Weights of a small audio captioner.
Model: 14.8M parameters, encoder activation silu, encoder widths [256, 384, 576], decoder layers 12.
Data: trained on synthesised sound scenes: up to three everyday sounds over a background, 26041 training examples, 52.1 epochs.
Rows from block 8 of the text decoder of a small audio captioner, named by matrix and row number. Rows with one number belong to one neuron. Each number is 50 + 15 x the weight over its row's rms, rounded and kept within 0 to 99. All counts start at 0.
After each neuron's rows are labels from the 100 texts, of 14848, where the neuron reaches its highest value: "tokens" is the input token at the peak. Only what is clearly more common there than usual is listed. The data: synthesised sound scenes: up to three everyday sounds over a background.
# fc1: MLP up (decoder.blocks.8.mlp.fc1.weight, 1024x256), inputs 129-171
# fc2: MLP down (decoder.blocks.8.mlp.fc2.weight, 256x1024, transposed), outputs 129-171

fc1.245:48 69 53 80 56 59 55 70 30 41 59 38 75 66 36 32 15 38 23 52 79 82 72 58 39 66 44 50 70 56 53 51 47 52 54 48 63 41 22 70 78 47 58
fc2.245:47 19 59 29 53 39 29 60 62 42 56 59 44 44 47 58 59 55 25 44 39 46 37 37 62 38 60 77 30 41 70 65 38 46 45 59 28 22 41 59 49 46 13
tokens: "with"

fc1.389:61 62 48 58 44 39 24 73 31 37 66 62 51 56 43 35 50 57 66 47 52 10 43 51 16 69 59 60 92 34 28 51 83 38 49 41 44 33 39 53 64 58 73
fc2.389:56 44 62 86 58 81 24 48 64 58 21 45 43 57 55 53 35 74 32 59 25 56 42 49 60 52 54 52 37 72 56 26 45 56 65 48 47 29 21 48 56 27 46
tokens: "vacuum"

fc1.460:52 43 58 53 87 86 41 52 66 62 63 65 71 61 50 50 65 38 56 42 72 30 30 46 69 45 45 88 48 59 53 39 65 69 70 30 52 25 43 35 41 43 05
fc2.460:69 59 61 47 22 40 78 64 51 49 33 46 37 44 65 48 28 51 51 59 40 56 58 67 51 38 53 37 61 45 64 49 54 23 31 52 44 68 48 44 34 54 55
tokens: "with"

fc1.314:53 58 60 62 62 56 27 56 42 33 31 51 62 45 32 45 42 63 38 56 70 64 25 59 36 66 19 39 68 41 53 57 37 35 69 44 76 46 48 49 55 78 43
fc2.314:54 48 36 83 45 38 63 47 34 29 29 42 60 51 38 42 60 64 34 61 29 39 45 56 31 52 39 66 51 45 71 49 61 47 68 53 29 42 36 17 60 43 30
tokens: "vacuum"

fc1.59:54 58 66 19 31 37 38 13 62 53 31 74 62 47 57 50 66 52 40 47 44 44 66 47 53 54 50 39 38 36 64 42 63 31 58 66 30 46 37 44 38 06 39
fc2.59:46 44 37 75 39 83 56 44 41 61 59 23 31 53 64 56 35 43 48 47 63 48 56 39 59 51 86 64 49 50 54 42 17 41 58 47 64 62 53 61 63 71 70
tokens: "with"

fc1.237:70 59 25 51 54 58 47 42 40 60 52 55 46 12 63 28 38 45 48 38 66 41 30 27 25 26 63 56 48 49 61 32 55 72 21 54 59 38 96 40 43 59 41
fc2.237:45 54 75 27 33 52 50 34 53 42 51 52 45 67 45 53 68 44 54 39 60 56 72 56 75 64 32 10 54 40 48 64 33 26 84 58 54 45 29 52 55 29 64
tokens: "with"

fc1.378:74 68 56 48 57 57 54 48 77 27 43 36 58 55 32 33 38 65 61 45 57 71 31 66 76 37 46 56 28 57 56 68 27 23 45 47 85 47 62 41 64 65 58
fc2.378:60 63 34 42 41 62 59 34 72 55 38 60 60 47 51 48 77 36 82 66 39 25 48 42 50 48 60 24 53 65 33 55 50 75 57 63 63 64 59 57 47 33 45
tokens: "with"; "then"

fc1.503:26 61 86 47 40 50 67 42 35 29 51 54 57 35 65 15 62 44 45 16 72 35 74 40 05 37 33 43 27 61 51 51 33 39 39 53 68 55 41 51 25 19 23
fc2.503:39 39 28 64 40 52 76 46 31 66 60 27 57 74 66 51 53 33 68 70 44 67 22 48 54 43 34 90 60 51 55 45 55 58 41 44 44 30 84 56 30 60 48
tokens: "with"; "then"

fc1.135:50 50 29 57 78 33 52 63 47 54 43 33 64 80 80 77 43 60 54 30 57 36 56 54 61 84 45 41 64 49 39 43 65 50 59 30 54 23 34 55 34 48 55
fc2.135:49 70 60 31 36 56 37 49 49 64 52 47 58 41 08 37 49 28 45 55 57 38 26 50 66 48 67 53 43 45 43 63 30 35 82 80 67 67 49 84 60 47 32
tokens: "meowing"; "zipper"; "phone"; "breaking"

fc1.586:65 48 48 48 29 28 77 42 47 88 43 74 58 39 39 69 72 75 52 68 38 41 60 74 37 48 67 57 85 60 62 40 50 55 26 56 38 18 58 39 55 41 66
fc2.586:46 25 33 55 60 54 23 55 13 48 43 35 22 43 53 54 36 62 17 45 53 52 54 24 44 60 26 60 35 63 58 86 56 66 78 26 42 60 60 55 59 17 57
tokens: "vacuum"

fc1.394:49 37 69 78 60 44 61 48 61 37 25 53 48 40 32 46 47 49 32 58 44 70 48 77 33 72 30 50 56 64 31 66 63 51 59 40 46 84 50 30 51 32 56
fc2.394:48 54 55 26 31 31 60 42 23 27 63 49 51 55 63 58 46 27 41 19 40 50 44 24 52 45 73 66 68 40 59 42 42 51 80 61 58 64 45 67 69 50 59
tokens: "vacuum"; "speech"; "coughing"

fc1.516:82 69 84 51 73 45 52 56 43 55 34 61 43 51 37 35 52 53 44 49 41 39 45 24 34 80 45 49 57 69 65 47 30 28 89 67 39 54 44 89 64 31 67
fc2.516:41 45 41 44 39 49 55 35 46 39 36 51 33 23 57 33 47 69 51 68 49 39 33 33 31 35 43 32 35 27 17 52 65 55 39 43 41 61 50 27 82 50 43
tokens: "vacuum"

fc1.476:56 61 62 35 48 60 38 77 40 57 29 55 66 38 38 51 62 75 40 57 49 50 69 69 22 88 32 58 51 56 56 40 50 68 71 55 56 42 60 50 84 34 36
fc2.476:67 60 57 39 36 39 51 46 40 65 68 74 67 66 46 48 61 76 40 56 52 46 62 18 33 68 29 49 46 40 51 43 64 49 56 51 60 30 34 55 92 48 67
tokens: "vacuum"; ","